config = dict(
    model='image VQ-VAE',
    dataset='flat shapes of many kinds, plain or patterned, on busy backdrops',
    train_examples=97500,
    image_size=48,
    crop_scale_min=0.8,
    horizontal_flip=False,
    bottleneck='vq',
    downsampling_factor=8,
    encoder_arch='resnet',
    encoder_norm='batchnorm',
    encoder_activation='relu',
    encoder_depths=[2, 5, 2],
    encoder_kernel_size=3,
    encoder_stem='single',
    encoder_avg_pool_shortcut=False,
    encoder_widths=[48, 64, 96],
    loss='mse',
    latent_channels=16,
    decoder_norm='groupnorm',
    decoder_activation='gelu',
    decoder_weight_standardization=True,
    decoder_widths=[64, 128, 256, 256],
    decoder_blocks_per_level=3,
    decoder_block='basic',
    decoder_attention=False,
    decoder_upsampling='nearest_conv',
    codebook_size=512,
    init='xavier_uniform',
    residual_init='zero_last',
    optimizer='muon',
    muon_scale='match_rms_adamw',
    learning_rate=0.0016,
    momentum=0.95,
    nesterov=True,
    orthogonalizer='polar_express',
    adamw_lr_other_params=0.0026,
    max_grad_norm=1.0,
    max_steps=14800,
    batch_size=128,
    epochs=19.4,
    lr_schedule='wsd',
    decay_fraction=0.2,
    final_lr_fraction=0.05,
    warmup_steps=740,
    weight_decay=0.4,
    adamw_weight_decay_other_params=0,
)
Rows from block 4 of the decoder, named by matrix and row number. Rows with one number belong to one channel. Each number is 500 + 40 x the weight over its row's rms, rounded and kept within 0 to 999. All counts start at 0. Numbers have three digits each. After the name is the row's rms in percent of the matrix's.
# convs0: first 3x3 conv (decoder.decb.0.2.convs.0.weight, 256x256x3x3, standardized in use), inputs 26-38, a 3x3 kernel for each
# convs1: second 3x3 conv (decoder.decb.0.2.convs.1.weight, 256x256x3x3, standardized in use, transposed), outputs 26-38, a 3x3 kernel for each
convs0.50 099:513455493510483525511524467532568480435538594477470533490526456584544529514516493419418424490557582518480585508509620641528513598557463500511456512524461560478413508522513488457492518491512483490504476485498489486489490463459536474457446512490463452529453513534467500515501553513491528490463506534444501534455510502505463486485479520436477516477516508
convs0.51 100:465483535547556461542571482466479494535470516496546539495483525517554517504495522530571556610614667524503491588521515461509481462530433537537560510469527519513518469475468507509500481516513519526526515505499541557494543500515500517495465489521482501495479496502498512502538513486540472478513524503499485524494482522510459472464486523493491510501482498
convs0.52 097:466463491493485451516423448490512444536554503524468527583505458416566408435436352523499574494517450551521516459510475517517534486461586481496559521500544537520474541539451546535468513498461525498506481492459518497489523524463534517499464428508495522533547497508535456457543494496483512467545481537454459486482468497484458500523498497521520465516471487
convs0.53 102:537555445495550513406497485551515510584475468549472502489517482480568551523566561364400418432444483638444542420405441485461522463507509470458497478545518501522499501558524491543498478499498475458478487499523508491515467492496522504491475494488492524488522545502508527498525534448549500486542480543472473499521499514501507517515498487503510505493505514
convs0.54 104:513564458512568483469512469415426328462435431440382458495497529474512534505509495484532538488490468441461445436452470449482403435481457510496498490528501515507501524521509523528520473485517523504520485471461494486475519495516493533548522528510461474461493513515486491503542507473523533521512525497438466496472429457447436470521523528531529526534524516
convs0.55 099:631549511576537563580517582555539564519526522521523471548487479520477463525506450511531527474493454497492443424416385535517535547476456516505530574565575551570586445495477498528490533533514493500509500511522484512538468459469489488490474462494507520508508531503466473484491503495495484470488475473495520515472501490444439452455460483453437449437409440
convs0.56 097:457426535453607545418520488508514433513538481486420509484474453562570514431466519482506499571530456484519448488494537513543549444472442515501506541432494526504503502491538521484551511496510504484482483472448461448468498540509495495439507507464509487479491591556450490540495482512481464502492494538434507484506485486490509483495509499517530539523437512
convs0.57 098:470513558459551512432452509508590491462520569516516604458526532540570474454523496455475420494476468493456480583543512494612479465537479491449439521450503445513518520462416512477460495471444516488467506492464525476482550493487512532524442511534455471514492534493489490515520438508493505559514454492506456482478438438537462488527504446470486465485493470
convs0.58 106:512520545529534543529503522463552490497516508449503489477484547478498525447510523545558542508516503481509498445454489482518502484467567487493493510499480538503496507506494518497496491467476486490501490500499495514508493508509469482484454472452485514497520499535517512512481504482497522494498542557490470502505503536512533531499503538515508528498511518
convs0.59 099:515480463493444458498483534520525506452540505465493502455576493522477412503488517518503426519562475507536574518537433479550471518530490403489506461529468492432450468515511513514526524481480480474461455475503482476488450463482494486494478488476525545550509543509525499493513506482539502482544456478487490503531542535466509462450486523544508496490502519
convs0.60 102:493438526550605621516535543451387391523397406694646629510506526484505556465506539515486507574390417598461449494543479505548436478520482523496499553497502493520491513560530536541507519515495504523520495490513492448464490491506473497507468473483459518515493495505548519519476530667545600664549573585543530501480519529445483502505508453489499484476490483
convs0.61 101:457553499534594503515479451434475451446504506484505537514531474530526514508521502508493581478502480458456530485478475527514466465438448494492511509511538498536572495512522515529501519487452464455487501502511506524533484483497509505548500471509490445479470497520473474490490563605561480525550488510476496494543505512463497519484511493474479486501505490
convs0.62 100:432445542498524465489497462469439528504447451521542527473484499497475405476484497576523454566526542528536578443501510460453545425478517495468505500566571478486518514535499516527527488514503481470499480467490482481509529519505458516501505502477462457509494506530515540534477466506504494518540492481482492510497501499558495516461475515480479468539514511
convs0.63 099:545564567523481523495483463495426444472561443527576621484486454540518478556553461421425496542490475454484472521451557599455555596482538510527481517494467499504496462500541461504483499468491498510510502500507520538507517504498480512528499501538463494462481493484480456459485462581470470490514515481489480517529468521485474489501506508464500497488448472
convs0.64 103:610565470543497477466438502469513567530538590496433488517542508496523553511567506514482405610504423493489438415504607482534527503504596475497541513492507498517497507473473491469485464505495484487494496492510466482516516479485486520508466539578452443492490503568504495512512449485485477513512525472497501503489489487543511509500482476533493472488501486
convs0.65 096:492438495482475430484448455467529514505483477524525444485595482462642467465565421465481493505527452453570479564553580520552565382505575464473536429491571421454448448541505459509493471518489465484521456477490461482512524482526504519506514492505459419450484480527497511539490503535523524530445512440485461512438482518471500469489521578504520560504520579
convs0.66 096:446463430486534490517522480463519518505586539495567499475566510495534517504473519500469387478472407480499480438526499456575616639581531553524541584557536514542508508491507512499525506503477546530520470494498471480475558540521498474458494503472512506491484471477472480490510526494594512507522464500510533556494460497480475486493493517464480499465504505
convs0.67 101:534561528469541517472499491552508504522465452555503454484459502464518519487510505555521463533473458494461444504519532466491440561517487521545557483484515507497472506513525496505491476481477480489479520539527530514492507474507511454464487473491483489515490455443537493462479437409521503505471450507506497452485511483486504461521488475500496497510532523
convs0.68 101:439497427487498491498446456535561470602520523487435438502539502419504533490485501544526669579584580557493529450565467479528498491524543471516515423515519431436458446491480460497516478465504499472476467496516494504522495497536488504504478504483520468507504477507516537550557549585536527540440477391509501511490449474469468512520504508534482522534465452
convs0.69 099:472446461448514451485546488483524547543540469482480517516496518457550554518531538526504504462493576465517547464472519527493545558524470464523462460493491505507463520505491515527530494522488560547542558551546533521518553531531539509496464486478475469444504523443452462436441465489428553477455467459491502510537488492461477549484497513491504505485493513
convs0.70 098:476495506431488504470483551405480511524469505493503545533517523516514481499473497578523466521406421521450416503479500514495470437446425481476505498509472490485492533534514550562540525502513544516499524508497544525523474525488491531505493527522476484502542521519506515526511499440563495502504485491478485507507497538493474501524498524495496495507491481
convs0.71 099:506512450568592490487510498509541553482487472510477486513447454541461508492502483536493556501489617513493542509514531498560515566478558504515517473485500457472453481487475457488479474488465492450490494461507515516525470495502529510506530496487531581521505545521471469471457524536487476481480520491457508533503496526497502496490519510507522511521484491
convs0.72 104:516475507481457545440487489548531521541560484465547499517476503509510457494501508499502518600561543578459530566506488554492528515510546488532549517533509497562546481499462466490462487508491530493486522512512544529527506471472510512496431469459502503490499493541511538525537509487502512465477504487497476528494512558492475497475467508477465510524489503
convs0.73 101:469500457496524524479478476504483491485496461505546498555563535503459518545512545547423463569550574448525577526514554482510500503447500495517512462506488525485485506498487505536502522500475470480506507536502542562542493438455514504518475475472465483478482506494505495506456452503434514515489510510534487505480510482484461470478507519529529513517517505
convs0.74 099:487555547538563528549563574506498518485468428515570471472556523504633544486511507518529498557516512491495464546594621578691530435480450480518484536558526506541476450480487415463505492484489504528528478491490443451464478503507480501486503502502568581556502506468511469473516469479473428481496503540506465498496496529490501518466459475474479504473454455
convs0.75 099:555478499535466491547487494510555483568539494478513530474513470519589533471528471484458411533516475670559524559515528538492545451531575455442487502436461504519458436480452451479479462516485497499510480486496515495500503455475472488483494535487488425504499481536543518565505484494530508458549501481464473513491433437510444489510481519493458451500539501
convs0.76 099:500468502492508466554449415490499499489468438498498479524429492537565493498482527493536584540478495516455518436553454490564506474429491457541488526478596499529507450470492446522509443535522412443476462473477503471463464525539476481497463472444506532500541544487517496463470497476481478474466481481521498515490467514498495545428445469449471509461460519
convs0.77 103:469441413520411401485387478500514469535530495513496489501457485496496537509491474507541572455587691394420625480444497516515520468512448488479504475502494511538496500472501533524518514532517474487479497499486525514501523518524495482491474483492506490496498494489521509504487507517496446456491543557529473477456456487535512495528486495517490497527516504
convs0.78 093:456432496495451445466472488530567467487498491505492483547515441482507498499528476503483503520527519510508484359333402537512569419370400482481506476516497488490482515538532499540540510522519501465455535505492476461444525517503557539540543525520529533517534562537546560532501475496492462529488505559503523512547611583525562557510516545549586618496528588
convs0.79 101:479543585473487529502492460552553533515496485456493502423498475519550508433486499533466452510530528515517512462398327556576386514525401471452442498556502554590545530493531513489553477461515497524525529564547485503485532520510508563555485497553533505522494496517503497535490443508452517570465504504491517484516502428533519474532552563524552553500531503
convs0.80 098:478515464478547461395507511513487455512498511509454476558485554597494596490469552466477465481471501504505487507578582526527509477479468538534572514421495560504492492467514479453453521488499512495503477474538478511514455570492528535528513484530484479478523566492462472471496523522478486455496453505483533530448487528498490483520524490481503496486464490
convs0.81 099:531534459503490535485497451464443506523494504483518520488450463495468498472489515511527525511491518576501458458450500510531513472415509471452494534513532506482528481480467481494500516540489527558564486520552484487513546505486555540511551502500543509473494467512503524535469461446502462463528541503533499515500529499529549502519513507485501509484521528
convs0.82 100:491496492531549475478492487538552543545610571532514491518538533531579544502554578489486498492422475519437413514527505492505541435467460467525532491518508486494493463531437486565462494541443498466456478448454500466463500490490475496485477503515478480475503504458508521470513455460509442460496447458427461478419446468482475472533532510528519519527519503
convs0.83 108:505540557503571567484478483512479477495447426498438447487489507515514510520504511541565568520546517459494475536536534512466461527480455558527500517501478473476485477486426449515477468542500531516512517520525513508521571526531550510513544538507501522516513542548489519527573536562488522571511517541505463502497472514536491520500480475490486484479476495
convs0.84 101:485492505487489496519471491485576443452564586485494547513473535525496547481425495446554538436394433454456458538476510552527482503587515539462423549562457527508491506514489506483474561530518531485493535519485498509509450495499488522548480512526462436446491477445427462471547543512504509494441479534467459528492458538523482470469481503479477480549507469
convs0.85 097:417411487452458512531459501451479551487532550530473514429492461443511485497536443461470530430542510448491547410526503557509569479546502460481511482499488482561491498506447548532474503540494509519537492512522479532517488531517482500470532513445497486506458517496448481486451556487453468518484491525502490506462450509462439451515455506522488502486479507
convs0.86 099:476433433534511491521505488484506522465484510473505490494535475488498433569545587538551524505513434473434390515497445520535516517566467428513485485502534458471509523528508516534557496538565488503489515509513501520519501474531491479502460481520516515483524530496522517518510475406504410465435482533468436472476469507452512491521505499510478547460466509
convs0.87 097:413445426500471379439452469547505566473507511506503495407595422464494461513508522563462433500493442440498446462479538473532589535544600512486475478498527523521520486474466499516460484506456487468489464476489506526556454471507499520495511516483526517559501499492485492497455420489448466515497460491446428512456466504543498522474442494481456474502501533
convs0.88 092:497493445457481575439473493558543524524507544518462513471504545467461470488496464484379463476450478399500469504522491550613492605614522492513490459524505523536557484526493484559525495528540517511526512487501515486498490497485501534589501497522510512483481494477489481506540468494479464529524546506511487490466427503489456511458501548391431490432416441
convs0.89 100:476454529537541440460450447461549477422524524495505494513530493555511485541542539576465450553451444551502466574530549522502482460490543434510498532496549497489501524497478495495491479463480510520528512507509501515523544503510477444460492492491496510426471511443534543512503498515459475475540511533472457475492487440483507528494520478501531504523498515
convs0.90 099:423431455470539456537538451491456458462521498496476537456528477486520455532510520480461459541486459485609530505505472446548526544554470486498516491504546526483520464538548501528503533538506497471528492480476504499481516483487510495489520462487475487545495489537500489490530509451500489515463436499469473478452492503496511477498513497477524495502501514
convs0.91 099:544480516460484519477520532551569500485529496561441442532430509498499530501492529508387484453443527495522539499513514515533531487566535467509556500515431474527516510518473494511523496505557503509512510501483541517483486483480484473474522476494461495501486515508486475465507511516488523501511495514480504540507494520511456480461473489472479489495522525
convs0.92 101:480553496479519585484463522427505525513505574506537521453514556455523493463536504460468518421454417491532513488564513401537521423564514486514509453518505459531497460551561461536560486497493502478516535491508481482500470499538473491542535524457502517454518545460492519501491502525490501535492471548522432548512426568513478572459459505472454518507508540
convs0.93 096:468444418452447409468501478487479474525512544420468556495535491512509498526514469526463443476463471417474451541524533546533494491502409525498457496541490517528445482540483517605513526588506512491474477463468540516504452509476494537464550528512488503486475489432472470452480382450533497510524497457522472505531486481520495472512511512538505507511516542
convs0.94 102:483460579510484545554518528520523515496541531568545547515514489506489549557480511455439481452494485511584545501540512540609567552498530494557539486487510507525504441444441467511527452545551473458500503459482515513544484462501484479483476527515477523501514530508506524537370362510339643636493597497427400435431494485544610506469448490509491502505488484
convs0.95 100:463487478501484501481476452466427451534493479433436473496504482477511517468484513448451421530544543467492557624661592544468436528575578533555544525599538525504497495477450515486435506472453480462475450461488501493475459515530460505509522525545451494486484500501483515486564542551587598467534483444480485484491474513481491496493484489466454456453466475
convs0.96 102:526512569495441512489415470499404491539390597477469527474519484466523497542515518518458471472441468472634466530489518479541453475516563507502533455502466473477497552494459562501473515487498548516476493473459540508495570498476509495484530517499443514503476526512495484489580497570520645686579613575490428483476503524416572461506521523517497505528498476
convs0.97 102:474432502450455457473578552486468476493571562574542559411480482484495519510568524591509485487568484541537445444467535507504498515469450468519539526511488478497490509504504470473509520509486474508514511525513505516534494481505528530502464489465484485464495527564508533455576555524556589567560581523489490498470516465507480460501512522499470528493495525
convs0.98 099:429438567500531502488500479452519492516504533529493505530469551503454483479550487452452397482468378547499485478477474509544511412493471495492449507455455470434470556554525545489524576510507513534540498497529495485517537574505472505538515483479500509580476470489465508505528573488477472501497471490500519488512542502412474490487495548523515497539511490
convs0.99 100:576544492551573530516496440480503498482433479518448495507504515501534515541514467477425438404429479419478466444562472466523466589580464509521463489544502424530459480508491454511501455493488500506517539521521531526528469534500501498486487491471472513543494502504509538510503525611478475577499491535525566538495516513522517447491498518510505508519520514
convs0.100 098:483413477531425513500447537472494516501449522466486504502467453457491459469568497538560477509394497480566575580563515531458484552571414533495477493467446473442483490510547469518501568492518492473484468494493502511513510503506499498485538475448485520478496502514473509527542495487520515517541531536520497482494503522536445441475514514471481505518460464
convs0.101 101:449442541426432450469476481594634533512528432459477435514477460490497506498509509523498468525546516450464456480504564553487573504456519442410500506504563505489542507464475501524496520529487484459477490490488500521537474453492495449506499522541544462451530543521497485461395436443465459439459478555551509516491443494414471608529522487547547535517505509
convs0.102 099:581542446508476470442504443482447465469540467513495488468520505539467464516491465501400420436423490519500590516493513542482569496491570501456505500522513480479498550479477496465471502493516514506479508483460506510475502502531502482498509507536530484492508484503494498460528473509545421457531482476476526488539503466526478436520477470513461463512495475
convs0.103 100:451479538528526554472521525449526495516568499487551501513531464498578505461463491506523511528477532469471565506484577448478499575608563524525505469514432471486500488478516515531497538506481561528520535511512514501493475488471523515496512546504500457520491522493464446510562559574522508575537529512481496529528519523555529533481441457507481474501498523
convs0.104 098:473580600448504507498504490491570467509441569544495485417455469474491468502507501451555511485576538563470425498373366569492472612534531444471533481502533547486510462442485481465456470479485545543544497478519505483485504470508488477474493488524514460484584558493489521483502472521494474503509513472499537514510513490463510512486512556525521509494537512
convs1.50 085:458449441560488522470513552563519507472494522485449512583467494519468475520522477491466476485538563506533530450510448455458424428456506438476536500498506488620601589521486526520540435401461465553485490458444505458437494495520468508500560572522510522472472437416475576459474457487482594506557513387489483524470449463506515469531477504508511512557468519
convs1.51 096:471529555563564576495491460517514503515542500504527578489431494540486478500526513545526541561595598575553545520537569540512467522501459495534456596540489523501587496505470439511482466415533500554488507525478473510499422419491498455529467411507463473476539527520570485448518481458506501490487471518483448504549559501418472513472528571452489447517516500
convs1.52 084:479535547461421481475478467510479485455535504492495471556506533572583504513519477481487463511456488498467573553451537448457479485482514538590494516491513533475541453506560444470505422525538471561504404482506539440593467559476463513512473534432518515523541530580488451468478558479538535497507468525448479481502527556503489533482479507491470573493478564
convs1.53 105:510437428502496454478537555481541465484510477448524508490485521480466523529538513500503532434442457488495481526540512533542494562571508451512521474469481553433489504464509507523465544591540529487485489472531527505533491471441546501538468459469550507513542536485497543527465468475474502528464580573534503519531523488456465554515538551479549511466439468
convs1.54 114:479531529504505501560565543581572512531518556512501558504516507490543513461504470525551528466498497479513495516473497483494517517537548604528514556541480484495469440468501445430470470427474502430447468467474514509453449523499451453517481489526467504491458561533448456459523507582510491546512525515401441459455508494479453440458533531492531512514513532
convs1.55 101:530484503529539497555537535511517513530537492491545511547519506527508467501504481479527512484500524490488522503518556509526526507566561549591574490520426495544569477524504549538553432444445542543455532478447538495541534599558378427507541560560509494403566519445506467422551563575541534532475449433407457471459515528464528557504522468464478451447477480
convs1.56 093:553486487529522477517554523453525435552518505492511455452540475504528492432492473486472508531509551501520476496583459533558478515529567544514552500472542446555549528506524509494570544527441462505502525543466511485509423390421454493432538498581550461532521494421426517500478517489428542499527525518511494508474543532523494435545478551509468419528532477
convs1.57 094:469485520571435506512507493524483500545480454464505480541432524519476558513476524467463536459431503583440508488467505517509504492500509456461473506456483444467495515556497518461493481437508485505495474495511529496533453486481438522524529429525540511471459429524463437488514482519526482485458446501435501502535463524497514540498484491438475506432464546
convs1.58 135:545508496508484469498465435514503514507487481508498482404414444437480509442469551545544538487463492470443477512523521510521499475492470498471512468465437451500458478496449433541461467480436514573567501494557515522495605548616604554550544527520492434415492472567503525583444442437495491482479459522532511494508493472455476475513444432517467506508455456
convs1.59 098:547440482505466501493505472580498505530525496524527453473493469523419509509497477452493536506549477448527594528520451497530545471533516523490535525554480444457587552498493498426523529545499523458440462443460523446582482580537557516506517494423517480467578539544517419525544528531565591465545476518501531516474533467502547494464451592434523498524429511
convs1.60 096:545558523523557496483519461561497462497526461489537468560510499480519461522518512532506487509428498457455506553485523525476489556517528460435497542466520438422473412510508540595555559587581517550532522534589517502535462463473481422406435416516552576543489575554475533555449394428359379484395492619502503480544563545508536545448499537501493538467481489
convs1.61 100:424489537505509500503566515462515515554512514517533573514490513439477512482469460554522482535523464440499468519541509541520547511548540593562558511547462523530474489492531414460524485523523481487468475450579523505567541493404476449454480481455548519512498521553430494537505503448477470461419435543524548507476470483474525503520490499497534479523501479
convs1.62 105:501499440565562494520524494500508471425534534511530516475514473480544509528542566481531553490508501445463563551510458526513457545472517465511473470471490441471536504474476525547470454492484507455485516453392460538494474501522558532465506490478517549476455560547474454475560473484530497470499486524477501552466489447528547512504461506461470449479443479
convs1.63 097:475459482524566472463514531495509430493542541493509480477494462490532549472450459507532498516474574452490551450472469474450412507486482484477454478522493461569563478478553462398484568440448489444555581490464429499513574539572450477494497480470503432442474491451494413433508458470540506491572436476539488548520506536480522457496528532502450546515464535
convs1.64 115:498459445510446430475471563545571506530516452483569543487540592483511447537437443582562488513466457520388467440454517456506524431591529504483432478473534478441524544523470500462429504537533493493467506473549498469565531514496557564562463570532533572530523460527522502532564491500510484498518579519467504477457605527482471439531411454442492457478507520
convs1.65 084:531451501479523461438491480452513408470566467491546501524495463447536529419523502488524552540554540494477414466461528484436459495395499529421474584541552517516510501409476460431501434427427481517475523523473549452567461563555430431596591458601532486492590550499451393510507459500503514470485453498485498592532512492431504469506492559493474506497470538
convs1.66 085:470510544540582514522509500510468549486471533423515520477406429453446415506530479476490471516553497500514497482443446501481488568543536529601594590514434595595491554493539503442513463425531573590560520504541527518516510500449462517496551634545440469456432492463490493523540514478498464465459474491523477518461415470450504541587468500542545460402460506
convs1.67 102:480499494477472472503525516486538521496524508486505554474465488516485457483476438536510522515487552441477531480503547572486508532497447538557511503547508470424408509595492470487489486484495545543501527558492514548548485485522498501543557489481507474473466464444502490513547575472524551558553554522522494510507461474486464484500552559502500539435430447
convs1.68 097:466446477530502464578491500474489497492478459514532485534540556504472531521472509527541511500527549573627591562541452576458402497452524528428432397392474480510578445431501547513528441391455472437559487524427541539544565548503459472479537456556493476453521427473479523541541546534424475493526506464530478492549458443561537517518505452451516463509485562
convs1.69 106:528549479489508479461493493521530525550566574506497473438478493453445510518486483459473542530549524510472429483529507476513469493522505548429497441444490437486457519437464461446524456504515440475476444462461527550529521596505525542570551542466486521525565479536471468471564476508478468446422448478541498508501511542544516522449423462543536479498518498
convs1.70 130:459446516510476504494438491504455420539529487542524525495557579512563525519514472496530518464448482494509520546525494493541508575514440445527515439493484415483476522541523495457520499529474442518461513539525494513569523468452560466462503480460458560505508504506551491488496526507498500480504526556472467431529435393499513406523550528524509462482488430
convs1.71 094:490536547476523495454491504480479478543494490527540620529533549544543476505490505497470455448449492418508583516479486486503519526489481469506413488535462370458460558472475505454449502457509492530559529501485509520565529535450652519523506496468513458435539532479518493473511479491502523494506491521562518524488467514415474441525473439523533489518480435
convs1.72 104:505442520536421504483510527542513457514544554520569559542579544536459473554482506540477477463437511511580572536526455502544474470461458509456514410449478461488455474489503471434470503489497562534523475505531514514558483540467462480517508533548497543463521614542468508506432510475495513489491576485454473519507442493510499448524500438523497463511489476
convs1.73 108:507480527531492450469504520559600504556499483524503519499509501560535585460537478534453491481476488457495550489471485516480492445493482566548507513478496519507482532493484502431457504502556428461486466415533479498434532556553528487526507509560524524580534488534511496489530463483489457479508511457467446514503503508519478492416474443490545461522621447
convs1.74 085:475445489488457452414448484523494485522487507479473442455504440526475508549524542520499514516536561530545574544515552493510530506446509505523504434476499489519527539531478436470421494419503508469500445408444380443434477535424490504519470478494538494507530490487467424470535494473548500462519486435509532478485478466440494455450426536501520518506478428
convs1.75 093:515507567518566487508492477471451497495534529484520586516549509512497485502513559459537555504527549518503511540546469494435445484437457483432546487423452483513544477469529494512526486469461426410432517548456509515476489526476533614515558513581469545555417485543499556510515520475490467472496484590527429422465439501482545477598491531532482438483512473
convs1.76 093:515505473484482500482493451557510520459531490473522419542497553452532576456486516499477542452472463529451480541520513436492543484509486588487490489510548499501495506480512513479515451492448472486458517549477510578488468507427492547573493471462541527489505497611506538460579571564571516505506579529467455549460496453465509557483470442452486495480540504
convs1.77 121:452449481507515511497488438471462457487594489493491481507515496506522532461544559444543416659706504645548474528463524474453556491456571519556555475482581555479555482530499433539569476465499547523511503480493508504483467495494500534503486511530499510513541507485416462385458537558519495539472415546493487493500523519544532483505509439488559477512534531
convs1.78 105:516490488520527523478527489573531519489503492511495450486489486505549511488539479524510508498505492484443522480478499504492518526580554426444475518520501514471434503516492546539494528560476432501516445554519448495512456407435426427432566518479518446559495534558545548549496527472511536483515489459572535486542517530477485475520544482524552511555559569
convs1.79 115:478530496491503467568525496508519483513488487468480451484482592463429473557441387495479488503502522481461468492427548537453441565527463492510534542487501498454481535560499511519482506468503600551434618641517512575563514483475524564467499500451520532486496515483517506534534507523509466510493492484503488524484494545484518537484529500470545521514563530
convs1.80 107:520523454480522500463509512491517510600548499480482494480605503454464450476404454484465499502473477457520527519526541523548483473520412474505503464330359454427429543523510497431511487458531475532557448486503427481535456511503517522458514543454516543479560551489483501445542518613558520565543467498604509504536467490468501549568530538506541500535491479
convs1.81 105:490486502509471481539516462483591573505550566465501531461477472509510524518519542546535518536505541506506485520557525535490486485509468529493478502470479494496446540540578438499537432480518427422486519483510576554489459478507459515556428467505551567530549553514467526498425467512504523545491533501473482471515492531516541504520500569569465469528507477
convs1.82 095:494488463479516485504494505477489481536517532528509510453469482480504455509515417515509526515489469498501512485488503514485484523467469491441438473505503510449479511461468473438481492541564495500454507503476499511530598580532612545506559447497458489536477495554444393474546516512532555497522519466486459404428437434446441419472486510519566506476542573
convs1.83 107:503559539545567515519538530489478440469482439472461476511513482496556528464496486509504513517481463470482489488512488525518506540521507542531543570530555613528560369489535403493490467482499493499503519513501552556454542536517460530494416534512571535483548557523538509450554548482573476465519417418528524537544499525561498566480484479478473493451456449
convs1.84 104:440523473449554529479560546559561534460506530462487509526479495529492458450470496481539548526468461502536469506444463512513442526510483451525510459463494516435475502419443468434449528507438510496442567514489432496477511470443494467454529527526505492465471519453493440374490511513518452467492464481472515454524494511486477537464506444515506445502508460
convs1.85 089:434430463500458441437513440506435418523480435503529482503522411475576615488531558466522565469499531567487431476510541455442505486504535562506567571412511500454497582479439539506428470524473514514449561530461593537429428434463384530505497507477546505526529578555521498472527507496514527492508537557521423470495491517456541505511431501558455475517514499
convs1.86 091:561553518497488504455504466517548525477489558429555525417454409529467437564549550472467446509523524540526477533482486529421505450444478521448457503428509517491480548531591517490467489537456456518500557475501563548465510486488502559569559568560521493492559476500558538527445440452551557487517539557518565562491494636508477499478451459501494476516489493
convs1.87 083:486523558498465518485503510441538553516532596540486485510520413471579579525567498458510514467456447478457450538520498457494425457471495586530509561438423481444603519527515517478513502562541483446460474461432537493491540591589551621435456489499522508488571595584481488532512534484534552520473520475472496543445499505512570488461494517485507513488459487
convs1.88 080:515505539478517556429498488506510531526534494493499506487478532481477541534504549482522472526502486478488471493449413509439459524467465551484537510571534544561524490568572574493587515514537546531454493541424456460479488518464482508392531484507514499443547539558553499487577547535538488501519581512527480509512453508523511498486431459541450489576536572
convs1.89 105:566473477546512479453473437583492508522486461487498528480485537542454462472491495529533541510501440465507534542501504522517526543499458469494488490522465536532498465527505500550507486526512479490496519479517440440498491446557561474448510503564503438449443500496523521515485456417457500494518459394470482493479477430489454501523491480583512553539430541
convs1.90 097:530453540520518537457479512520447543491521464498494520470481536457438511445511475497506513518530453537553529481416525548485491486487545522564532542490528527485502541447464434455479439574467496531457409526525468525509473494520504420501488550534515495454484504453445510453484511523485519452543454488483492513488478477555472523498483506534493443566494483
convs1.91 096:553510487520457490461501517505531513563520434529503467449466468494429500509530525458528485531529491467507473495490484474487466465435408435488457495516483474484465522491513465521483444471551460442510471493519564572467621541484609471533512494454538561533584541507517501510527549442536478443423500482478558570589510494486542516441501512587550501561535538
convs1.92 099:491467462552525493515538490515493532498494494483557482474439532483411512538487535463478506445512553462487502502430509542444507544482460410513482448499500454484458527485488504479521553493551491489455412489528389477559532551452550490407539475504519511480434491542410465502506514474579544516573555527487513580482495555494494502525522541506514511473486493
convs1.93 080:453483494472455528490483520489511493487544503482515484535573434492527529537477479463510536490495536468530480509475499438415498518498579540525440582576409498430472500562517458516489545502517583549443512514491482529511538523505511507586521550526429440449508513526453486448565560504570521523581508502461443441563424516462470529494493440520554499476505542
convs1.94 093:523485528457498486488494458481493488467468490470544475507537521502513516494514548471482491452473487508529433530516497493471496499503558511511517614535442561580423493483483492505487429462506460434500445417418500434515458473448511557487502579500565445470586537595560550507477485514491487476488472457478517529531444415501551460463455460418401411459452501
convs1.95 098:573532537509513519479491557535526490520532528504491486507489456514512458490501480495525557544515506476488487438444466479461439461468453531523597517542496528519567473492530541455485497428539568516511518521505502452467610560594499488445482462538467481469489501415458460447480498492512450410465445425484468512503514488475478459454426461536464506420436482
convs1.96 095:521487497508457486542499506465468569482375529482512477455525507525531489509498520503503506469491530501520467517508519465456472392431492499508517435452536517456544521487534451497489461543527534502439540417422472484548450507433513498445500438448481477387521498506481414482411494433453490319448386383486493455474485436440438551564444487443455461509486547
convs1.97 101:601528587527537499502427501468439488479489475502518558461459585507524570537509494506517525511514515493492521514534429482431499433475569526501396528500487438514601467483510438475528413422435430546428480467472493515533502577540477554448521496398536494484527492517521517553414513576467431476470448485561421486466544467478527466502501495507436504565526507
convs1.98 101:395514538482549485462545550422491466480497525445433458458480466492463493417505399512520569445450513396507469510573478533463461465456464407467561449494500446568545413484450466541500612525532518434465538498443496568475508518474530494485449493410499530518492520546410490487477496442453471491511508452453440515480551517458485561498527524557493495486556522
convs1.99 103:497556527483535503526531539511575514454539598452503471490459518488490505456468459526489509466485474518547495449496547468530544504534537479521487515542471435522484521515503494559548417468507425487465484499507502538548559496425501498497461507501470430474533528445415418468433473474405486470490464493469549512511573569499512536484528531512523517498550442
convs1.100 091:393429453550496470503483513474546482483497535493491527443463538513489486541532477501550505512497551495590520470454507515504480498485468419438494468531489515480437530543542525482492521493521491528474505547485508492440516536455554503534422466533489509482416516410406421445414506453474532536478555514528535508577486573491506437451494454409512553463519448
convs1.101 099:522513486480478486483489497492558534494538504538480467511472481482487477508526567502497487497519515503471458540450523507472482510474558535531435432495547515480543548499486533487630526547430514513506529540495509513527572505524477436488388435474498499434470528481504478516576578567605525478511424523434484444474528527465508547549504515496497526488501530
convs1.102 084:525476511487537577489519487548492580535551555511501493448416472494451499567499506520509511512526487496484512488448440476522474504548547479503476458455519418517609495531561477464537467496589535578584465495556425448449463559536417520488525482525444525480454555475498503477540517495465536510508549460514513535468480490443442500500488496456488507476487522
convs1.103 101:562501531508495450536499499512499460496491508480505482521394466489501485459483513454504487560504546530459447541548415518480556544562621522450440447446462509521483507513493496502486461469467471467512471539485508477488497471485464445492464504526507434500511454539553507587502516382467520475408470425531599537520498536547605467521538492518501492377540487
convs1.104 108:465550482484504450482546477467453442482432463541464432509548455494520528521594532518539510499538562450498527430469471473455405578570404525498483468477457465355443574544514435424456531499521503483469508460509465502509559525481501557520437466522485527509482517444583484519590576497512457528538472393422504496535540485543537485540480523468489498556548489